config.toml
arch = "conformer"
hop_length = 160
win_length = 400
qk_norm = false
layers = 8
kernel_size = 31
init = "trunc_normal_002"
precondition_frequency = 20
max_precond_dim = 1536
adamw_lr_other_params = 0.0023
max_grad_norm = 5.0
batch_size = 64
adamw_weight_decay_other_params = 0
Rows from block 4, named by matrix and row number. Each number is 500 + 50 x the weight over its row's rms, rounded and kept within 0 to 999. All counts start at 0. Numbers have three digits each. After the name is the row's rms in percent of the matrix's.
# pw1: conv module expand (GLU, value and gate stacked) (model.blocks.4.conv.pw1.weight, 256x128), inputs 0-127
pw1.7 070:482483473492568575481533478413568507447578459484497563463486601540660478489537521499587548561507521522517487449539523457533522443496495465593550610442418507526556590474551477457537460499487479483506548584456388579518446564492546477498548449547422531520467479455382493464627485449581501459488438454535519514531505491488463498483468508442491448511538441472423384488484488455526521419467
pw1.8 070:559464546514473678542471500453454510405490472555413487506432388454456530468540449476505515540549496563541456460530416443480533506482586429381541470516478533464456598510533529513467401513442501503502556501520553540538527526547515455532438468430532598513483497504503487495347450518457490400521539535447502475548386490527443495496512533521597507466435420529502521492443485495558510429494
pw1.9 122:542547580439524506518538478492535543558544502452546517500461604503413512508531457638479497482520494465415578451491482515538578559507503476553532493530433515456514527458486492476512608461436553573375537536432465477556515542525543477450564585484492424462464463464418520549505482488553547545490525571492548499529569457483424487461461569517629562598561593545535438607534483578472554492505
pw1.10 079:575378426585577458523557526469540494580554504476482501507428645484523545505525531475584459549529463493469477474586604508454509471539505465502464456425499481564497505564427453352432524476520486498540512496547592513442520517535490510559459443490587573540487499488526593448458500466563541391505502523526511567567484552486488486465464523437477464520477450516451578522411449580525468556579
pw1.11 121:432556475455502569493468461425488469411513441481480516503480492504502526456527363593411527440530433551503409492530542567520514506364485454412551588508532473499471549499489509506595509470456503548497540504498503593481498466495462475430462481532523630483603454512519559566584455453517506548499552523590451517497387460559601445505486560493541545452428518482563529469462463468529600498472
pw1.12 089:510448452500508563447509571506503525496536575536440530377486507505392469497506488442580583556602504452448442443501431533435466530522398489484503462493483453489574445475514433375474495534530538511545522507504634454505564436494625497527444576497465460535536456513544474478530437565468535551486496465579489529503553460503358584509500500397561429430479540435531487515505508527533444483484
pw1.13 119:564442515380461512419521542466438498491551437379545526568532491503498562346454548434458554462531514567425526533458422510482517476458450495450534434496463512533534546511466452483434618518471509455470510498423521474502462435548448491392510482478545544516498517533481495521493499508524589527587489596491493415427474463420549468422509465480462610494545593478569499499500577559507552579487
pw1.14 080:524467476443431519506518514628467487508584468450534546500584630448505563480476437393473412532420436476492491518498448483465466545559459569373473440530466471535574459563585454453510408508474528502445573506436486462448490523469496554443481461525474493547502559418530428485404584471454474427514456516538504467400527495531489575431508506513500481453528582549488477431445503429510457419479
pw1.15 110:529549564425462492557551482438551428579501508344500586532527528499541481553462486449488498474526502536486502479412504517543458483531520395452600481551466553518512472514677475505483422518460460539516572478443526515520502471479434434516376501480412517553535522440512446530536584610476521434506488526442559470455519541484426542508507526509526438501407498474422507504520464538453555381517
pw1.16 121:492456502501441463485529492558452456546325539465586495491460483493579454563496469487428495570498517559476559479462544488464448559555421472433511514562504509450495403551615436497463498470492540453474531383467507525566489527522438492534476564471520520532531540584618400422432528555545592483462474585494395471530528459454412537519524543563535515537499497464478517497548482587531520580469
pw1.17 110:475537516483588571423557483422612490456458484477532489442467459482565479545456590380500471494505519480474462429406538440505440548443459491570578505514400531515480568554483518517479519573483462528516571558518530525482513558429538468498491512471399472569473497426494383443472519651502560496532464541488489548410600506500421541471553486398478505504499472513482528485547406514535496411528
pw1.18 069:442546510486527456409589489462531568490568570647465508418515585417564548515545498552469519416465452537526440581519413489511528436425451498575508505435452428425452494513513515535483480477467575572428419509540505412441434525495561550492555469483473465541565530446356509494444524532542562568519514456457493462496583503541410442573536503515485468447546492502561497535448455517472505514492
pw1.19 084:546516510491479508589468590431514614515354480427498524479556473516411525567382456587470460561490511508527457477518526524598514518502505491481518379532503526523475450533494547490488470390481514556519515443517546506511460380443472540532433531520410361508616475442468554507488439473455385483460534506437439490531468527516494553507468566565537532485500448435459464510504459534544448509492
pw1.20 090:524454435509528421510502446566585407457492570481425452520571493477468460515505345554462496387617526579445513512575502465437581530454529543500478433566601491547469495471525655639481508497542442441489512512542521448459498501523501523463529479437497429528397559472522560532578483462532537457505474542489529489540493516445523519513507532514489511511526496484548546550539499421471450540404
pw1.21 075:524550471455449579526500427569509445482481486485464513428600475522586518519439497452518500585550427481418579437456484515494481489465537468515503424526545548524498531431616455425472423598425473523527460596449463534460495471466508481627571567450423398528484496479449489511492455576478473547456463505452536473515385490470483573491524515493472511441453491480392630503509486504424513422483
pw1.22 116:594508493481482517569487462589489452538549499478526532482513572499426463437510473407547551461519410432535477519446510467462490534473546539504459541521432477497477435362525406442538597533483481541561489476511348477473474480556563410533551629454400496506455489418503465485523559518421558466529521452497508493562528546485371534564501467476485439429485502428525420508487428526507453489536
pw1.23 126:507514471489599487455485479514480522505648472486473534555449510535465454509472502540484588511538450474543541449533524566402512448516504527571487484479533556459509495597533635448548599488512531499424455506609532535453488424578563468558527559476443511562529461476508542558559551416484474452434576533528505571553417509484497434501527515502481468443568589426597467515478619478462522579540
pw1.24 082:524474492436499463515572473559357479492485513511500507583542462484481480523457469476500494434528512459439598460581433442549505474480505524482404462630516511429509490434523577482527524565417540508535584448512443500529334429548457483493529445562488487466506448445544442425483500597447549487520562463478548560463499476384567477526399495545472491492487463574536554544409513560455482478510
pw1.25 065:476567513612513418564466517560529521591534512424552523479448605527413479512512640581454436466521432533579467479456501471500513503501483550539557479528422545549416483493491525483521505518476542537519422352462454497446520501540513530437570555527546480481457540497473500494595486505409531549523499495510501516405601498582579460534495488587457423552497564487544539462561487535535481548597
pw1.26 074:506439478449514529538538435486477478507437607507464512513483511566482580513511539628485518493523534478530468565500507576482499517530475594601616593545524517491504524361501407541527480663459512501594610484489529536476461475496471465576550508487538446552532441512477487589546524528534581412499513519490514464588530423538428397479479519455515505438498480482500548569543521532511482578466
pw1.27 093:485504557591532549521438549436468560483454536532580561463453486505489558480364665504575505603495437507559441441528478503495447515481515499561469524517445449471539555528486383450516473513470515485535473436428549484495384569576509484489439507522539557532521450459358492503423460437482523469461564479531580467433495506554497556464473485478517547479500518497445599470432483463487468502600
pw1.28 077:472480485476451607518483503512462549521361483494513557432522423522512535543416538513535528512452524459588471490445512528456465586553429399538626418555479480547492520538534452508464504421464521485456533519420542494446509566523565461456469478498428471525528573547481489418344530439481451583543496571540451480537468532441513541429560501518456498632486487545523574458497426489478499447445
pw1.29 080:476507548488346401518528561481514516547507482653543500508440520577500445534439482569470495482476477454437450474493491495590456547546474573410494479488524439530584532516472465449452418467509548514492563585480530505469485426513587437506528511572579535497490513505568483534523524479547577468463463499498521444470477473413625534404471448525511544523436500613498539571495578441571478420496
pw1.30 077:505532485589490514571489508554469463486590423487436495436450467482468501592528433507556495496491524469554469532584538477501548505431415599559470607533455540488473497439414432583498672516531556488518510426461446520521441427442487521494549578565544411488473482516463542517437483470480479473578545523559469500568521496566520538531532534523468489428532579419519541507531419499569537456617
pw1.31 097:493490597468474477424563565588476538512378544495478560623534494462482524514397436488497466501498424526440538496485493549528509483509511440528565471511517478567477496485538601566538520534463510480435381558494520427483534513503520514455363454421445389523524567524566504495568390417458478549473384501487515467448516548553494536509550482496535505548431559548546468421483480516458496579443
pw1.32 095:470533548479574484513442450419474542506461554509511511419526560536529484470466456380511618493440556543442513421510483480565480539464480566436525494589529526453641471491498554513540521511457527557521491511526413498507514685537513526494563524507398498515537453430545441453535489526485570475502513500456547462433495478454525523502593452508397476547519569566505574487433464600532462531581
pw1.33 069:484534500492578476501542411440489548528415576485453512491555466566544507490384423533530453489423564539522604380508488507555561417470549471437547530508531484496473588454502578546556438516457497520563548422472528576468439472448440513484527511546521483540438516503417501541343431486508517514490476408487481561504521467535508478515446502462524477507451487566367549484472495506539505452365
pw1.34 071:526521497491499512424478463454414502445609428573397498562479455439478481468497466521545469504510469580579450501600534481439538466438497545505496494517519464471464442552348459448493570458488489474480524461551502509514483434465489487424498440590431452500483481496475506570610586410537573440490593512571565625492434456522519508464517545476574380427554477522511502432472514496486500553491
pw1.35 109:495459548504537487495476447510508480409470513544508554459474567500600527490528472488435530497538585520492572475471588543480534511522461473511466476469533448535557499399496366579475397500513471511488670515472548470430566508581382499504560463483572658462471510487560507508583487512556610595514476506482529498433508564503461495467469463482483517494570494564471476577505566482410509550481
pw1.36 081:513539583496455423558494499420413523489607438562455464504459476476465599535423585489520475509548559519474485491555498492528509498474505495481438615441501466451514498472524465588618513484499539534494403506460507521598469558504372524480519457452449509578474442518487485470574573509511551448498579525526531504531336519555521483459469506474509518367580510484509520539430522559457461411484
pw1.37 086:554491429516595426493479413463500442501465501628462455439460415529397474470555624511440541433561422559506385500440480423444469526541494486499443574516498453458484443482522428461527603534491559467502513468544376505563442377495502487489495601465520447510543447500444489489526474552452572468492518480453480465532517543510569423502472469497529496413536517448548471483519522437534555461542
pw1.38 082:471515516460432471508565578511421501495496511428556458510549443519450527511446455406548523543531572534496520385485429495372496499476473572550480466439575565550511456546478470457563577467483540471545459452453568418562575596425599585526453518501491514475502523561496405395436546541514468522485462457496469562556621486476456479519524497435519467494529518484505545528552451622557498563505
pw1.39 118:567572458463440503548477462527497495568491474464488481505581578508404515489522517375487447541476517463431475497508499414528514591481553553507472533542423544447566486383564442491513494544524508568443424563517348504486472651434515486470510561484374476438489440474460443487521534553474483418562480486457514553525520515515481491525553441469469458426569438524480484428483495464422476421455
pw1.40 095:487574563414431428499492551456508491553400448446569499509487445534469497504469512465485549590464438553441509519502546523645431404507569507408604385485435481492546509525464557441524447513497496505480426572510518456558527519515406503499488550431517388531576602486524492448458430512494459555527475491492471488417550463389552417478506411502472503534498552535512508486543505501562533438482
pw1.41 079:463437482420463542463528523464468512555594406471627473454572578463473496484412498490420518425470426546492399605427456493469513504538498513493382531563506514590512502537587542536438538535483610519485550484622502548504474599458570523520546491519508514536542544542398511461461503570486514448499555435454517527580605471523487486542484467563497546540536486492519512517467417569509499469528
pw1.42 106:511434502548583499509466450537446456557519513491481461498488455518433517510534527452535579512508482560492564476427541484508584616468571540558537501543421487434490536422489449392493563485513465460543502498473510569553514534493370483518541486509422530513419540438547364452590512588458520479573566455490492411466483433454469543439461505473468443517577534530457544589540448607494520491609
pw1.43 092:480504455491434478542452545470452570449454516565514524500476539481468520503451492505544428455554447461372371435564458421562399482571464572483494432441571426472548441518422486508505460445423513488555506459471557467499459472511529554529491494553520421523490457513546433505431367629522445400506447479499467491444464446516531560504462455460419527517459559463486526483504499448509364502492
pw1.44 070:468465436470504476422529524498482539486595476518555546393499457482449561432525496599461449533504472551502468561543629481457526528610518482543524543551481420613538436484454470533484533547586527462470481571448556506444548413461444471504503528521497508499464522451541507426582553497469576437467526399417517459530550495430469495486423509393457402422567479500429458503577541440523493538529
pw1.45 081:416451597508480521551573603503496491445468443429524466609595569474496564431435431451466455524501443587510507498438467544516475446510482397511555488487473474499411508516510476485506518397474536546496522452507553535522494511465433429529561545514441427499548479489506591511349457569493525606559505604504509491444443494509518501493513432433529548614543466517558465457544561525527493507428
pw1.46 112:480529590455459550463519476539439440452469452430430569423597535504502467539469507406478601531522548489470549475632517459547528543462495457494414518533457609405582454457593512515511458538490470507430495552440434528441531505471433498506518449528435567531541546430488413436528481590459490510555481524506570538533431484556503535501567571458499426510570483565509476473553539548579523419451
pw1.47 081:540502569552588499511433456522531451432590515561529400498413484474579508487577552468573493469460528507571500500473498499488579531437536552523497546468477457401500522524532458567488459434553554481567490555557470523554594582605493504445455542502609608501508550605458575493609504463498609549486478510496550567541510544434506566495526494457538559552528515555458532568454525428482515543529
pw1.48 074:450448475508415569542557532462538455464545502605467509477491564531416530553584453427546570488554517438524519483538555587604557531578487445441561474486624500461612541370522480471561556567566433558565472548495505524506555572506497559561526453467436547554548465423460520509515494462512467439525472486484502580498462502456517578470465473526492447521539460382573465506566513537512465509525
pw1.49 089:495574460513426473490578476553538485398411506501527525481478402486500429465505604545527523472516478482571375643524494467507505461483382485458527532465536506488431501481518463460431495443503462540595481507477443442538470466468577535474461507490481511453524440449484572478362569399454416519519495409464484477498454558564465463498457514440521483536472533475629476553415473431508493479547
pw1.50 078:537533484492471503468539500433452553411509534515525429585555540513552628389486460445548582530521477527552458512539459527548504581447468575436479629469443472485456481427539463534469418495504434508541447540431564545528516404471570414489473497555562496456379486474563546560613492440540513533471515494511528478461456530538535412528472507395448537408453474534431486501512478477462535514453
pw1.51 106:546509509459592514515564509539544532562542490490517503472503459494510533501475458442543416529462525488449569360425482464546509548514505534600533519466445499523568539458406504358461442521524492500433559585420481518464585585480423503510501479461455498497524441515431409530644512484494477396516422484542508423405488493470479479486437482595495528534434453463482568515505513596435552455517
pw1.52 088:499501481461548623517515529450493499484497568476421461456512478479399537551579517513483492552550505425484392536502483525484541509620568578567487584530578472559539483423540509473562585547496521538528473559494444530621549522439517514479518582546417519480467476464428507503494459456555489525554527523555494567589560506475527408501594518471507484491578487418524592511410497467568431599465
pw1.53 117:534471398560449466514455486486532503411474483562466496598469429484524481510563509518507433473434503521532479428570485489533515504418462582316466332510573473463394507520503493514503367488468449499519539424453523519492482514469558538498419439534518567503522581546507567437440473437475524509529527497453472572441534528499545580502532494533518512431518575563466542426474458563490448492501
pw1.54 072:563429510557480523470565528516521561539485426517478517460476538534440418473537399524444499534477614525514505395543526576544485521569481500495544418620432594489579543505506486533386491424459516549543516558489484497471432485490479528485443432494387408476474510454543487438552464513511501496487537437467499492447488440497413532478552528586486457451468475561445555377471485462408487528388
pw1.55 082:526500524476493560402505565533410543530533492437485459476473406499508598549493427465489530561517497586554522530426452551500467462439440438514451474510454526509518513508557514545398613509498495393445430509447570479504407385504495512456523396469538528525517445530486363392470475544507546485460504547449577507478512450505439529500520527496493552450446489492522581520418522409529508376474
pw1.56 102:507486466449474507491500607516453546431480422536490505573498445533494510483530436521509475472480398537542484529443450497488434577488546506362592497472596478492481462546408423520446428480478491494603513421446505527501411436490422505390513550483583506440502527593512595485452467492478393420490586488521498539534486496493535520470552380512543585419471541505517436532511542574491454463509
pw1.57 104:476485533482561418472447483485530433537519542480504441428543475528430509464381507485490527478454447541496504508438495428643539480555549534511450579491462499551542454491531520475490519564528560453425525553541418546514509517465501541554625632499461431446479565379522451557528517521467513579527448486573486515502352499599523543453517474547525432512476551554434525511552574488499514427437
pw1.58 071:477531473546542494464370499481488645531563469557486518497561450544461483469580461472445546463442549417420409475504519491566543513491464412509472516507501503540466481453475583588523442496583522527515485485573430486470487487446569496486473554546397548541549527517515550472535452464465532464506511529574557522572480526488515608590522556477475338506547443426440466502489467582476436406509
pw1.59 058:477497460528578529478514476472470438485514485469448418550579500461481565446408500433515409498431436454522598497526393461499435518441482541374472442511478486473435525584488536490513462433573526480467486554532488512518436456462544569522486460541476457456476524623565550501423483396467510547453595483474446524477451439461430533506468535558461594530478475443633415461446450440474487465527
pw1.60 071:531600469392563547460451498521520452448537493503417590415505426528487518464484510403507521545537484492455603504506478552449498531415514476450479575499443528427540484476502459441414569423498500439502565475422396459522398501483490479442447490482398497523391432464616417464468566446466447550505442477518522554493539486554400480481457570561559535500535537502499461519499555508459514428473
pw1.61 100:474385567476509480518457431399413469495469536515507489506532614536430589406448484563493566575502475500481605573586552529527507544533551529555445485498477481513481421508480524552530530528541494441469475637578505464530527327531492520447525525481652437534422494470495501422470468488446523584483482444487466536518454518495523517491498468586537473462512535497522505533516451444547457450488
pw1.62 080:476423467537455430469508490507439499560539482502471540434522568557519576441487426484575482564472502468590450504500452431508557556540488511462471608539565507501468483435479497487463477483557479556569450482436564548488389396467441530571482390497513511515532567495415555520539508517591387414530513471540488445494529572531551372504435530509469480439449469412593438501502443474548516422524
pw1.63 080:482480420453500441503500497527561470479580587570551514401549483561366514520649531479541523479561492467473520559465559416490432443510549558419478564578529495488441405474440509554545524506538473516466480571426456428520511469469545458502544563544511534457477455399551514520585457421556488459469446564574537480504489524527592451552502414507459478550529467515547495580484570476506516590485
pw1.64 086:527430437536431422530561542584514484555551460458543487410515581499580526482564615532591488473615524468526498489445521502450485487477450483410455451501512456535547464473453554435463517511560507473437398478447426488457595563496462474506499497563541455551462559539463560510633476497498500565533550446453540505424498465500440538542432517444390453510511414480522509440449470432511439555569
pw1.65 071:545440441473398498581483466455600485591496492467480539451446621529427487575465555412599507553460517442570490561503480465505423499497513515507538456550504459516559469481490431423464454520556493410482449439449420403484506595548490479493445535488557486531540604451436573497522463505438468544526476423517576503405501451524566514476476514471570585441460550499532426494494504432510439478568
pw1.66 080:527541461534498418541490537477544490568553494453529502467508637470504451556585496529570460484524517434415465586457549510473497564554544526574478518541535508524482540522458509449458465517509480413582457518512562450487448550543475505527441511503538449440503467460504525480613627569532464436483604393412633532414481553449458564548460503520397446536468491485521447443571550510462482504556
pw1.67 092:498468487431507474440446587450462491500612506548498454501481615487502592426605472440523593517505482431490459523495522490564524475543603472438491496479529381479450394481484375564445503454426438537456457456452455526503475508485466508458593608471586471493570489440596586485433484512522478459479507472488456480525467486507553590518534532422547481478446473474503457548541591489463495449469
pw1.68 068:448601526497451542507422584505499489373384519489482569444506409478506523494526423420504456441434532470484523565467472458529471501580540465363525442547466523619446472611507548594531450460463498549500436544457519514586453497459450509493437547577509487546453464595541385429481531480459520544525484524506536593508571495538434571510504505468506527515490465533540503504494491557485586489511
pw1.69 099:516544498517474542486490446497431483486580498443489550522587619505360565444467371549457540527550493575488556495511604470475522491526522451460504570478452438558445500427537461550529576528557479530375462540500559465504450510456501493482508536497486449449491413398494477472452390497430357477520561447489476514548450483468526500514513494513510428512493503414495518613470515430493577536470
pw1.70 131:451505521462474522482476513490434533542455437441402544511534560551393631550486472443515437536471406490408470452524432431523558479453577599503456492543495518502538456491491520582600487464524524422398537529481496458527454524534440490458489548464524493512490555420452477456607484620483493437510544583502627477557474481479548562526471486533452487419456537552555529561524566464501511573545
pw1.71 071:518563502463479444454516437563424500497380473472501415479454473507454480521453560432510499502547478502442446495530489441431424389408491473433577487443484450558529483617593581424529484435601511465424454596517579451485510583630479482493478449551496499539496501549486466433447523518391513553480560532534518473540469500440423553526498516561515487569497555583478488458464506521472509472438
pw1.72 070:500583426553516503527515449484538536512494596505496463493564466528635543503408467432591491464496531567542459476519495486504519465496478570445508458612530477574468463485581568478491512495456437577478613461531441498462466554438487479401520597495465477424563554504509443499369419534513438530570497483501561610526509456481511438529455546489444517596529356515523492539479484541496471479504
pw1.73 113:502488446545548492561484422542499524529475497472502478473524622511567461454448521336456474543421568512577550492513487522524498434536542424416511493440430493444554553494499443505461421446520521501466533563470518560503452654487434568556547487548469621535466536512540435457505571478499548533508405577470480497520423536514430570496538515372474476549522444495509482457496487512529503460398
pw1.74 087:502400519530548479564480500528592489529500526481451540505508479554542523475472467444551468517515533397487584468430550533545500493524546562514554570555527450488497463381524420521419485533486474450472490601493450547523438558499550490566452493430317576526464487460546491401538443610449424463504513510459434512590528473584448437524477518523492468477497404578509493431530418545508519531463
pw1.75 115:470540447498550468462543506501598473443429562492468509476532514426462434482553424478482516510605502583423516504469383381587541442459536503483429366511585409605486493493573669553513492508535483488463483526513459493489559440510515495481479500494470481428478514583521486429533542558518545431466564499536518468519506519458503517575447545539490463555497481568555446504545494385450462486504
pw1.76 053:545504449487522536459445541488460454464466480546472439503420526411479564556535507634507522418506364415467393491544549515493555490478528496530468560428528527478509440511452485581626496486472567581469395520544499514468561470532465456498498438501607460458464569549510621519473496528540467413535559537523438484561524466476522507530503445396553521541540531523556520553552570473422500552532
pw1.77 117:539488525495481434436543449470436448526504531567495518464514444482497526607466505487495555442531468464463499556502502393546539561549530473473427517566541507412563492573544533398584504572549581413510523434561362527544484475488526505521488526459379575517434479498465460510554554512508462443476447401509492503635451511467497520491502560539469449467487497561414524580511595540513539412568
pw1.78 082:509526481580464433608474418469554473527497544528480555465476507435580498502596611485505504490482481478568426513400509451525561463564578542523530607521507443528442531418566443491474396466456466527569498537493414525569478535400494496558416505515497440495418512382537497554565559472517513451547547438535397500554490453421565505566487468503585507438512536520528465492513409500525504472495
pw1.79 075:497541517409571486507556536532391410456388485494519439526501462500481446478472496628529507522531508468525515376489640466459562460449543464508488516486445498485458516423423502479600552529547511484482563571515444483486563416536470548509507586499505483498537505412577402610497463387492578499495541487495522437497441467503469497552486481563450606483423540482476525531571538488481571526507
pw1.80 088:463512469515508553568527435565519497514531580568481516478533511450439532497535487468474504395428500428460492495459483501415497475544470561571485386496540519500529522481457397508417529605496502653527545502515502539510444420392555507504558451620472495426457443444455515488374516524466538423563551521458568545551628511542486499514471540479453437583522485448509462460482521514478506582500
pw1.81 081:495503491463576614468517440561458485455551499506446528472501445505534564518487527413445513518507460539550520479531611503455476456541521487491541592477528621496577561464578383454548550416536527428580588529483445548484493600496462477512533490550409525498424519416452439497597602449517450485509408559567573520490550480510422421497523590493520484494509580493475521458461447555523514496479
pw1.82 101:472512513558522537521507542439511518638575471560521467476526497474633590503530601553566640518587560489551459522477508447528527552461458579532474603528446563527521541462503467501480412479504426484550545484521484462471623550508466536598505495472512520524458487460530440498475529514569495513495566610524519485507568499577483560554400531442485430469514445532512550490584481558500530557578
pw1.83 076:574380464484528487593477497466529435528420572530415512461526495449433592529519578580577583483478493458489505504342470408524543503485569545483545494534496473449461531459505445457514509451491448473571510556565452517571502576519544557552566463425538480450441468461525530516581522456509550527555415424524498506477459484522482590534487478517632526477523534511476410490545483450503510615465
pw1.84 087:518491527543545556557641543466563439571546540542543502452464499545558502540519554424541598548520489510610472579451443509476423375573471440525525606459526594552478521407525395498459592566544449459472481504532479551466583530516478494509496537517584512591497490433593452487491507531519478461529479559546455458418468522550503472513496486412516528579455482525545535570572480486532505496482
pw1.85 113:512485478494425459538513540452454491503551458501510510463450581478347621514521486499523577556568505504497518604565483483458536487560552534487469493454579500568516429436492369448536557480552520443464434571436515416494450437502496448486432570532595464406515534460474539490496481413484499484420484493491523532583452541535559499478498491534561519425449483420411455505551564489458507618455
pw1.86 094:504450488513562500453518446552432503490490460415494485517494425510472524545523415543391512548532512557438548500455526468619465470510445493469520513567541589591477493408503458601506541515489504511445474479543459463511392450539478464504433537500312392471520596458528544490450464485558541475404468538415511442486605451493552466492476527555482462567526537503494472495474485402470500412511
pw1.87 124:562482523472538570495583452475567481536465466396493513465480452492559479510470567459492548509484505422519448505430505531553383516431524487501563556523463576513597494388546382413517458532526458534507518547387486547514484576464438472548487500503446594484523432431462513469548519573511519473486498514534586554437542541485433513500499499418427494539426453534492604435558450581474624506515
pw1.88 096:450529468522449536502475515487515470536399461519394517558472469502549569531460512559590512453451461437477470552509510458478450397496503543561431541470457543487472536494472639534502557521550521443553479440558475545508522547456546577557457573523480436525486500494550476490481423460488346574521529520490491515663499535557449439549537456527529564450417559559537554436534577532595510497545
pw1.89 083:522469523482603479492544477510502491413468481502458590575467412495516498483608426534473546434485450464528498468467475504516559475522360503503473513438529501535499548499568506556488559513456554602490505510533465504563468523562468492516487527474471389389515485487563459593504496580401453631440485565472537551463536487459540544568352562518547484574448539514513556523526430434515508479413
pw1.90 108:492617552426642507452524472539548518462502427409511439494459461545441466573508558399498446523536489455490467397479505506529528488422529447557505487583440486467473520470545470427517392532521516517553508497424473552476503577472486447481567581510431550427557512453444430486480433524405519433530475523483563440527523433450502545542555595497418454532514579438464526513551459534506501403535
pw1.91 135:450593377513466395485483541452493540441460469519462490517511611506531436540474582436506458429519496458478575495459396526473484538495433547397505458553543500498504535437450578460503436505434546527539595428561500502488475556433509498473431518492527568569531476599526563511616442472591561506469506498481557517532534566504532506508539432517457507390507558474467523478418475407486406529476
pw1.92 089:498474509531559460490473482540479495451434516390473451516602507456479494513513515520525490542466527633534516515544554540506548542398461555470517382500494535492537536595469554382470400398456522437478475557528523401459566521521459525533540476547398484515486491482589516520506454433460445499567601451467497514528369484445511515491505551507586499496555528420424523470465525505559443610475
pw1.93 066:552504619511610526406533540446480516575607541458452493482578468540529527455565460558448447458450550439465551530423474445478564552534498583525582497463497571550484514498469532572454497488498489459494481563468502504482520586518578457523523494475459454488541471594584408484450418654521431506550421481469445582499521533515436522587506516561460511509500480440514537599520470475527450442467
pw1.94 066:526508507448537518494505525480441442492447483441527532538510459492495517512414491439506381572496443483525566464420451531504430564535408504466498434528398519490512527560589489511441543386464547394471488500491468461480548558558593537474448466462566463534499604588531353427472543489464485486448535509528486377488443463490464597487516495508498564477457519512422529554409510471571480552429
pw1.95 080:532516482573523525570496436487611552526586529502468515430527453446515481578613533522528509518495528521577447612468512527541525480474493466544504459595473582459587472541458384375450519469487414519541489420541436499471490540485429592433519423510386411558419488560485544457500558439486466484453456500568474522538538468547455554443512525527577468503480500479475516531498413523485481593521
pw1.96 096:522437541471555560448487557597572568580536499482488490356527454497542483592555442550429506548517476437596558467409526529525495569511579565562547499535492556490492512579513441487561477518556519474538491494490480514522521582569440441543481533553402473522497440469507405507588545440488497482508514549510462453402555522533565602513554514586439461578508569495482577500475416562512537472504
pw1.97 114:531530600440503481474496529467421458596526536403476515515525421510525580494510437507436551555540464578484577505544536434537563529435503510623537555512480482527469448580515452465505548551543497577451536575593461458458493472565540451528410506543457448509534436439449411549518535460472554549445522458485538580598494490532451423540449593554528548510481464527510383472486500420427558501480
pw1.98 098:532454440531483508523517531479428581518546526488529507527465484505461575451556456562453628538506477603457533652507496458424473470564467478476462481493513506538457443467520416519551537437477500412508417492500477455467526527526524555424491590522484488464512502557498566435490403517512510613471586548496484517612506481534507495497515527504493500677478528416546473508473577542452500635459
pw1.99 098:562475520563455431507581488538526457593567478548435470457482369519550422515495529552538506566520441489547511579487491533471581522396450475608449540526457561435426522513536541450501593520510500507547541462529388502495460489504469502551491473503510445431500455469368549507566543380500499434493494524498551506530450536449489425484557436570478479393524486596456513443491508438478466436571
pw1.100 110:472521459603436535590462514545458481519479474585453516462494491483604456488484635501567433487529520475522347521499458531523605548456457562364548489524544423539535464546519447513421457493478451465545460394386538558476486537522514520492563462487522521547466574602494528498547530546503485425475601506489529549409443539499541429491539468460437494425499457531477550467470499509526459505532
pw1.101 079:456477438537428473510427500492410528464505543537506429591444533428449483497579400507425569424582496527532530573528464526372526527459404472592469417487613554477518484514466601529417574567538498500601481454558475448533540557499567483456508525522516539489518507530505580523567449531483497452482449463480474598527535546449596450522531545473586516503404565510511483495498479492489481509568
pw1.102 116:473502515548433518486467504454442552429558517460464496506440519502402513513561368542516579517558489511481485564636488532555528537477568478371477503441493484480444449359396397577492494526485462552566530484420529442474467410438482464502515486550568510472571475549509549529608475494518464441436542477504543480508359480489537433490504476523521589422514462456490462512504456473508479530506
pw1.103 067:476475469522461538493563502550601539537385472553537493569508450474394488508526458496488489590491492505523482459501475532440431423523397469487559451503505458609474469440406481461486622498490477551478396474542454463523475455448500497470495454521533453449462556499510354448429474394476493453568483520465362479549478451477496496538558553533511482531447495428527443503523372588515529514470
pw1.104 128:510481368578419400504438477419485533471435541596518517488514430548535433516540621492493541445528542552522498460514451439508462449492451611366563451486503455501560418415481438522435438483492501476504493451518530453523436533477479494512466434508475479490486587554566486430513537540548572472539517532376437493448489515489492615518492475427417547436460438476551532516494492550520460531474
pw1.105 113:546474446493458487563387498510482476432585420578492546464481504543580403541526582538505557523528494524589456548535454464540459521503495487420490578522471455483457515514465493495470394410519448477529497408476487610478555467485473468534539449464492575559453543557620475417524538426474547426463455492491503496544448500510534566430613431465537530478436527514487474448516610430592438488519
pw1.106 067:494435497568499628464540526489530488489676493511447486483476498537595515403586540509497505519544407466459423514459468575544460444625438559455437485538485412525431501478447413471553516487514467485489400483482463540485414442470536506454480433445569541514463550576562452504502496527470466431482532504512532519512577481581492517396485488423533522483527433484452494446611462525528549497512
pw1.107 094:420457402622541386472459477518472475573552553530475454490457512570411519573532554503546508500534428447446575530498418501458649481449502578478504472501428446521482496465437557522547461484565568449432466507534568450480504457434551474518481475569574528474508586480556613486585447568514460524416485422493509553515513476538599507541450451472492520513493459474531547482572486455569486521477
pw1.108 092:448369529549502590519558487449508468448506506545504564534527490508411457431460492556476497526510527535528568499524559554405537483530402510467480445410493542557466433416503394535484537483442564511447614514457543561503520339539569427509517503489517547469501417466502526491559523462532604540496467480488468487496484478540547459433473487616558520398470539479488550515547566564515574556460
pw1.109 098:543485448527541553516557478523466453506547550493424538603498548496504502486465521455562568446586474406558467575448496420499580451576534592480489587517478498464501439489481395547539618572523534494450455531532382407444479507438458554482496477456471424566495561553387503494484531502453485532565503498465396575569543509498544469536570445544461423539536583477508504481514505448506578548520
pw1.110 081:505453510461351510527565536400490479503516407551531479525485521480482430505492477449524494492469557499503468491518490554455465457489512482414530485496384437517461519477425428381481502440479472437477501490527512403481487413551549440457475468505522666600447445564507496505424497428525598437403427503483497530527500585499534529488537439448526497395502580479487525486456488581455516531422
pw1.111 069:529485552440399473506543526404500539461616503596579504418482478520510489490410567516583580470429516545456496439453423448532519426559521495477486493387430532481416498521461417497550477442462501585495493446466533426518519463541567524556463490464632585513476419551424545426447511494477505533507466481501409523554452479574479461510551484451496447553447546560509507531428481555455487526560